A small self-supervised image encoder, trained from scratch.
Model: 2.59M parameters, 32-pixel images, arch vgg, activation relu, depths [3, 6, 3], widths [64, 112, 192].
Data: 22605 training examples, 149.5 epochs.
Rows from block 6, named by matrix and row number. Each number is 128 + 32 x the weight over its row's rms, rounded and kept within 0 to 255. All counts start at 0. After the name is the row's rms in percent of the matrix's.
# conv: 3x3 conv (model.blocks.6.conv.weight, 112x112x3x3), inputs 11-21, a 3x3 kernel for each
conv.48 094 [180 143 132  80 105  97 170  98 104 138 177 192  83 147 184  99 131  77 112 119  52  52 147  88 135 115 135 153 105 141  94 142  83 136 120 159 137 115 105 165 116 128 186 150 158 139 173 172 145 171 118  96 121 120 131  96 132 132  98 166 124 108 105 116 130 127 121 131 116 126 100 106 143  83 144 120 111 151 128 165  95 118 103 117 182 197 140 172 104 141 124  53 103 141 169 163  96  88 121]
conv.49 110 [131 128 190  94 134 142 113 163 177 129 131 168 132 187 135 114 157 133 133 111 184 139  89 119 123  93 175 158  91  83  90  85 201 120 148 137 121 137 173 108  92 161  98 149 114 109 137 121 105 127 100 128 199 117 102  91 103 130 180 165 150 201 150 119 123 145 125 112 185 143  88  95 114  88 228 143  91 102 125 109 156 113  77  91  98 131 169 102 146 152 123 126  92  95 132 146 122 165 160]
conv.50 102 [167 100 126 138 104 136 100 143 131  79 119 128 157 138  92  98 143 137  81 104  98 138 140 123 149 140 162  80  95  91 105 148 103 142 114 101  83 132 105 125 125 126 147 143 189 148 162  85  91  72 109 121 128 108  77  82 115  98 151 108 120 100  93 115 111 148 141 134  93 100  92 107 115  62 113 125 137 107  91 172 202 138 138 112  86 140 135 114 100  99 154 214 179 129 129 131  91  49 120]
conv.51 090 [ 86 116 121 117 126  93  96  77 123 139 168 122  73 229 163 163  80 148 141 110 102 164 107 103 119 127  92 118 113 136 139 138 137 101 137 112  92  93 124 101 139  90 138 153  93 129 117 132 151 184 150 128 123 131 136 133 128 179 143 192  99  93 163 207 126 145  91 158 151 166 115 181  87 111 141  78 115 167 114 117 126 125 118 173 180 140 122 116  99 160  90 131 119 102  89 109 118 102 131]
conv.52 100 [100  84 126 127 147 150 154 122 122 119 118 118 143 126 124 147 109 160 131 140 154 125 145 144  97 158  90 110 134 115 156 108 164 102 146 158 186 112 144 103 156 147 141 191 161 167  96 139 151 176 125 123  97 150 113  99 101 138 105 158 119  75  95 140 142 115 129 107 111 121 109  96  98 120 120 107  98 122 148 145 161  95  53  73  97 106  86 137 143 147  91  78 116 136 126  98 114 123 104]
conv.53 101 [193 148 154 137 122 204  74 156 117 121 172 130 123  83 127 101 117 102 153 125 131 136 130  55 165 126 167 101 186 142  56 151 189 148 153 147  94 144 146 170 138 189 129 128 104 104 144 153  82 121 119 117 160 132 111 137 159 151 131 158 130 116 138 130 121 136 105 130 146  92 163 157 133 117 133 127 148 141 141  80  95 114 107 138  89 133 152 162 136 134 101 148 116 122 122 140 147 133 112]
conv.54 094 [126  87 112 167 118 162 127 150  86  79 124  96  78 118 111 105 136 103 166 153 119 177 126 176 111  82 132 156 144 147 156 100 189  95 140 163 151 126 172 156 113 141 126 138  86  74  72 119 136 100 106  95 142 110  28 137 112 108 108 130 130  60 114 107 149 132 109 196  57 112  97 176  82 118  90 151 157 152 132  85 161 111 130 164 114 100 143 106 114 153 146 129 138 122 122 132 147 126  93]
conv.55 111 [139 163  92 130 120  93 159 105 141 139 102  72 116 194 216  98 140 153  86 203 162 113 159 123 125 120 155 141 153 159 114 133 150 132  98 139 133 157  96 130 132 115 162  84 140  99 187 110 108 205 224 117  71  73 157 119 136 111  74 136 109 117 132  75 129 117 150 137 167 135  97  55 114  94 118 115 126 196 141 129 141 139 151 137 102  88 103 149  53 115 105 110 131 141 129 112 158 108 139]
conv.56 103 [ 85 128 120 108 151 127 133 144 149 126 142 161  93 198 147 112 141 156 108 106 155 137 132 142 109 100  78  78 118 176  60 226 135  98 186 155 126 179 102 133 149 190 161 104 153 132 128 136  96 155  84 101 118  94  74 141 191  84 147 213 100 122 189 125 102 166  50 148 161 107 171 130 116 138  99  86 148 157 110 102 150 101 112 127  79 103 132 110 134 112 137 129 124  96 137 132 104 139 151]
conv.57 100 [148 106 132 110 170 230 100 132 148 126 143 162 152 167 128 103 146 177 148 138 123  68 102 198  98 109 170 139 135 154 106 133 161 112 164 102 145 117 115 103  84 126 181 144 146 193 100 109 124 100 172 122  86 123 105  97  88 117 103 163 181 111 124 149  55 140 163  69 100 100 158 165 102 115 147 147 146 143  91 179 146 126 154 127 149 108  94 123 130 152  91 114 185 109 106 138 131 117 148]
conv.58 096 [166  79 143 168 121 150 118 128  88  93 141 134 111 108  90 120 141  92 151 100 115 146 141  77 150 129 148 115 157 118 154 131  70 149 113 117  75 125  84 134 141 136 136 157 136 177  76 131 115 119 124 147 149 121  99 156 125 169 159  63 135  98 141 200 155 119 123 113 113  96 134  97 148 145 164 161 133 150 123 182 103  95 111 162  94 147  90 133 100 137 123 114 123 151 136 100  91 119 114]
conv.59 099 [129 134 119 151 234  90 101 100 105 101 148 144 115 173 117 165 116 130 138 148 178 179 121 152 127 153 141 124 161 134 145 157 144 159  88 138 175 111 133 129  53 118 124 143 148 114 126 151 171 132 151  87 129 130 112 125 132  69 129 174 114 123 107 126 173 106 163 134 106 139  80 135 124  79 138 103  98 158 159 126 121 131 127 138  67  88 144 123 138 186 119  93  95  67  96 170 142 153 149]
conv.60 098 [131  73 105 159 124  88 125 129  90  72 157  90 119 148 190  81 154 138 148 113 139 151 164 114 130 118 119 170 157 143 192  96 158 128 132  82 113 138 145 147 131  99 145 162 147 133 141 151 155 144 130 131 155 152 142  70 127 187 104  74 101 138 133 151 150 146 102 101 116 183  48  89 119 115 155 128 105 119 161 133 136 104 130 159 104  74  70 118 101  72 141 110 127 160  60 135 114 112 100]
conv.61 095 [134 131  92 113 182 172 160 151 110 120 149 155 127 184 158 130 147 181 115 149 103  90  85 146 106  75 124 179 179 168 186 101 208  94 102 147 153 109 110 131  64 120 151  77 151 145 107 121 113 167 110 165  87 112 129 108 139 125 104 162 122 159 148 138 145 146 147  96 133 117 130 117 180 101 177 117 128 229 115 104 136 127  74 121 136  81 136 130  90 146  70 123 100 130  63 144 115 141 125]
conv.62 090 [181  68 114 115 155 145 154  86 106 114 180 126 113 122 141 158 112  90 119 125 121 170 121 156  46 131 131 119 107  80 133  79  98  98 188 130 110  74 134 114 147 188 110 147 129 117 102 107 124 138 132 140  86 161 140 142 104 133 130 117 106 106 125 149 100 150  50 136 156 102 155  64 140 122 137 152 133  97 106 179  81 171 131  96 172 168 202 137 140  93 101 158 115 112 149 133  94 179  80]
conv.63 097 [114 110 119 143 157 163 161 151 108  82 162 127 125 125 152 100 113 204 111 132 149 106 116 113 135  77 115 112 101 135 161  53 128 141  77 118 118 145 167 110  88 125  98  83 123 135  73 134 175 141 158 165 122 151 175  95 153 106  87 116 125 121 104 121 145 112 101 112 140 142  49 100  71 161 162 127  95 172 120 135 147 106  94 116 156 136 139 106 137 102 104 124 128 120  81 139 124 137 111]
conv.64 099 [108 134 153 138 148  80  94 148 131 133 160 133  91 142 139 117 129 146 124 155 121 145 182 147 156 136 133 104  94 146 110  73 134 126  57 122 119 158 135 143 139 149 225  97 132 157  97 154 128 148 121 124 182 102 155  48 102  90 150 158 116  83 145 127 111 170 129  71 188  96  89 112 108 149 160 155  96 176 130 156 135 117  53 131  81 130  71  64  71 113 106  92 117  92 100  99 129  96 124]
conv.65 107 [ 94 110 162 130 168 121 169 130 102 135 139 170 131 122 173 100 125 114 147  75  97 117 155 116 141 164 121 118 144 136 103 192 164  80  77 113 120 162 132  84 116  45 131 114 118 174 162 170  56  59 154  99  45  94 148 120 108 119 144 130 162 122 122 151  97 104 133 131 132 155 113 135 163 100 179 133 127 118 120  97 115 123 100  87 130 153 134 147 127 139 118 186 107 112 127 114 133 114 140]
conv.66 102 [151  71 105  85 175 149 136 153 123 122 108 111 155 156 175  99 185 160  86 193  84 168 122 121 114  97 160  97 163 107  42 255  88 125  76 169 160 130 119 109 138 127 129 109 107 101 142  97  88 140  89 149 146 121 121 173 106  84 128 171  92 104 161 144 183 192 144 157 124  80 175 122 153 145 164 163 143 165 126 162 179 137 119  86 113 183 161  97  64 106  99 147 117  65 153 109 110 117 133]
conv.67 084 [130  68 138  82 149 110 155 130 161  87 121  86 168 200 150 103 122 146 133  95 112 100  77 146 200 121 149 152 130 133  64 118 132  54  92  83 204 178 202 106 168 178  65 122 126  74 118 143 115  98 121 106 108  81 124 146 134 130 138  93 124 140  89 124 133 114 141 155 189 136 166 125  93  99 136 127 123  90 135 135  73 139 122 121 110 174 134 138 125 113 159 187 159 189 154 192 169 103 120]
conv.68 095 [115 163 123 125 139 145 109  99 150 179 123  94  85  91 185 127 119 126 158 161 159 159  71  80 132 126 116 132 119  94 172 137 123 152 101 181 112 118  82 157 171  93 132 113 103 130 140 121 159 175 227 148 140 108 149 153 131 108 102 122 115  98  80 154 147  80 105 116 126 145  96 158 110 123 137 146 155 119 110  92 144  54 105 149 130 158 162 172 101 125  11 143 162 182 157 199 131 143 170]
conv.69 093 [119 149 104 181  98 165 139 121  89 124 120  92 160 101  95 146 125 156 156 156 107 105 118  98 189 127 166 123 161 117 129 117  52 150 149 121 143 172 174 159 156 167 184 158 155 127 184 121  94 137 150 128 144 121 149 111  99 107 111 113 158 138 143 148 129 207 142 149 130  92 143  82 153 115  84 136 175  63 176  95 116  88  66 128  96 165  91 107 225 200 112 140  86 140 132 104 166 133 153]
conv.70 098 [176 108  64 123 142 106 131  78 150 117  91  97 143 111  72  88 168 162 138 168 160 158 111 168  90 122  90 117 102 153 127 132 129 133 141 141 102 173 149 168 173 158 132 180 161 130 192  47 121 241 169 176 242 146 108 128 140 131 126 123 145 102 126 147 150 169  98 153 101 110 255 166 130  88 103  99  99 130 125 105 145 108 137 122 136 141 141 144 136 122 145 124 115 110  92 128 149 194 136]
conv.71 102 [136 117 101  57 155 135 121  89 123 112 119 127 137 119 143  85 148 122 156 152  90  92 103 115  90 108 145 115 134 146 151 146 171 109 187 160 112 148 163 180 122 207 152 153 135 134 101 129  78 216 106 140 136 142 126 118 127 128  93  88 100 158 139 121 140 105 142  89 162 138 139  87 150 115 144 108  97 161 167 112 134  55 141  93 132 175 154 129  57 132 122 124 106 112  80 155 126 128  97]
conv.72 086 [ 80 104 158 161 158 135 109 136 117  99 168 185 133 127  86  56 101 165  51 131 117 151 130 180  74 168 132 120 111  76 120 138 168 160 112 157 134 149 141 140 175 117  80  63 109 106 148 151 121  81 118 141  95 130 151 137 156 153 184 161 119  98 139 125 142 109  87 153 118 128 154 128 159  96 121 164  76  81 111  95 123 116 129 101 196 105 188 110 184  85 133 150 115 119  93 134 130 127 141]
conv.73 095 [130 136  83 101 125 127 116  90 157 122 115  79 123 154 176 132 139 118 131 120 155 112  93 134 156 133 118 150 155 128 130 158 146  85 166 110  96 194 127 189 208  84 145 139 153 101 150  85 129 117 136 104 147 171 159 110 141 163  78 159 126 150 102  80 107  98 100 116  92  78 157 131  81 119  89  79  84 153 103  86 170 146 107 174 149 125 106 157  84 158 132  98 157 122 106 122 122 111 173]
conv.74 096 [109 132 157 130 120 131 116  63 114 121 170 181 168 126 159 121 114 133 139 202 159 124 143  98  84 138 107 159  73 153 154 172 149  79 218 115 142 108 140 121 158 128 141 132 116 117 168 162 133 135 144 137  64 135 125  50 121 201 180 109 152 108 165 115 135 128 112  99  74 112 123 139 109 130 130  78 125  77  92 110 133 104  59 104 138 148  99 135 122 107 113  82  92 186 127  96 169 139 122]
conv.75 106 [110 151 105 165 209  59 111  71 158  95 148 156  92  96  67 112  92 131 101 115 148 101 115 153 143 130 140 147 135 128  95 124 129 107 121 137 110 182  94 124 111 143 119 182 130  99 124  71 130 117  98 127  91 114 158 121  91  84 154 232 223 142  77 124 128 145 130 135 153 161 131 132  95 164 150 166 242  93 140 123 104 119 106 139 126 162 136  80  98 126 108 113 142  94 159 141 132 157 118]
conv.76 093 [138  78 139 112 151  83 140 138 149 145  58 140 173 141  79 136 134 116 136 103 164 109  78 123  91  89 180 156 154  94 194 175 150 142 181 171  99 102  97 138 173  89 104  68 135 152  79 126 131 153 134 108 179 173  62 107  70 212 212 160 136 120  84  81  89 128  85 111 127 117  89 167 136 131 111 109 124 114 162 178 170 124 119 111 143  66 143 115 118 122  74 134  87 137 169 142  93  86 129]
conv.77 116 [106 158 112 139 193 108 118 132 130 147 149  95 157 111  89 115 151 111 118 145  93 178  98 117  74 123 108  87 120 107 112 108 133  67 101 132 118 117  94 171 129 135 121 106 156  93 135 112  93 162 152  94 146 153 146 147 140 112  91 190 141 160 150 135 108 160 139  73 129 128 153 120 131 140 135 144 111 167 152  78 104 114 164 111 127 148 116 127  80 142 100 112 107 135  99 131 109 117 130]
conv.78 091 [114 122  97  89 133 121 131 103 102 151 130 139 142 152 184 155 152 171 102 133 103 167 125 142  92 137 163 192  86 135 108 153 157 186 169 156 125 117 122 114 146 180 124 140 149  97 132 141 130 103 104 130 116 189 156 186 118 122 162 115 151 130 109 135 127 138 127 152 131 139 133 179  65 141 145  53 133 140 158 113 123 132 110  65  94 122 134  96 110 112 153  98 138 103 131 100 148 114 128]
conv.79 102 [129 140 123 151 100 122 186 102  98  81 145 141 130 141 132 157  91 204 122 120 132  95 143 170 149 127 107 154 146  78 116 127 129 131 133  72 124  97 120  86 130 111 143  78 121 151  78 111 117 110 109 114 107 133 157 139 105 167 121 134 185 151  72 165 145 151 126 177 133 114 145 153 120 142 137 180 112 133 168 113 115 140 143  89 162 133 145 192 127 141 122 137 114 146 133 129 152 142 105]
conv.80 102 [120 118 131 108 142 209 151  82 100 149  68 120 127 109  77 133 124 144 153 121  63 140 128  90 113 121 113 133 149  75 127 175 168 108  60 102 128 155 127 105 150 143 132 105 145 151 144 129 137 115 125 161 160 123 109 136 130 167  80  67 133 140 150 159  88 110 117  76 143 113 114  83 134 159 170  85 167  96 148 136 100 155  87 138 125 117 112 117  99 112  90 164  81 100 105  40 132  97 136]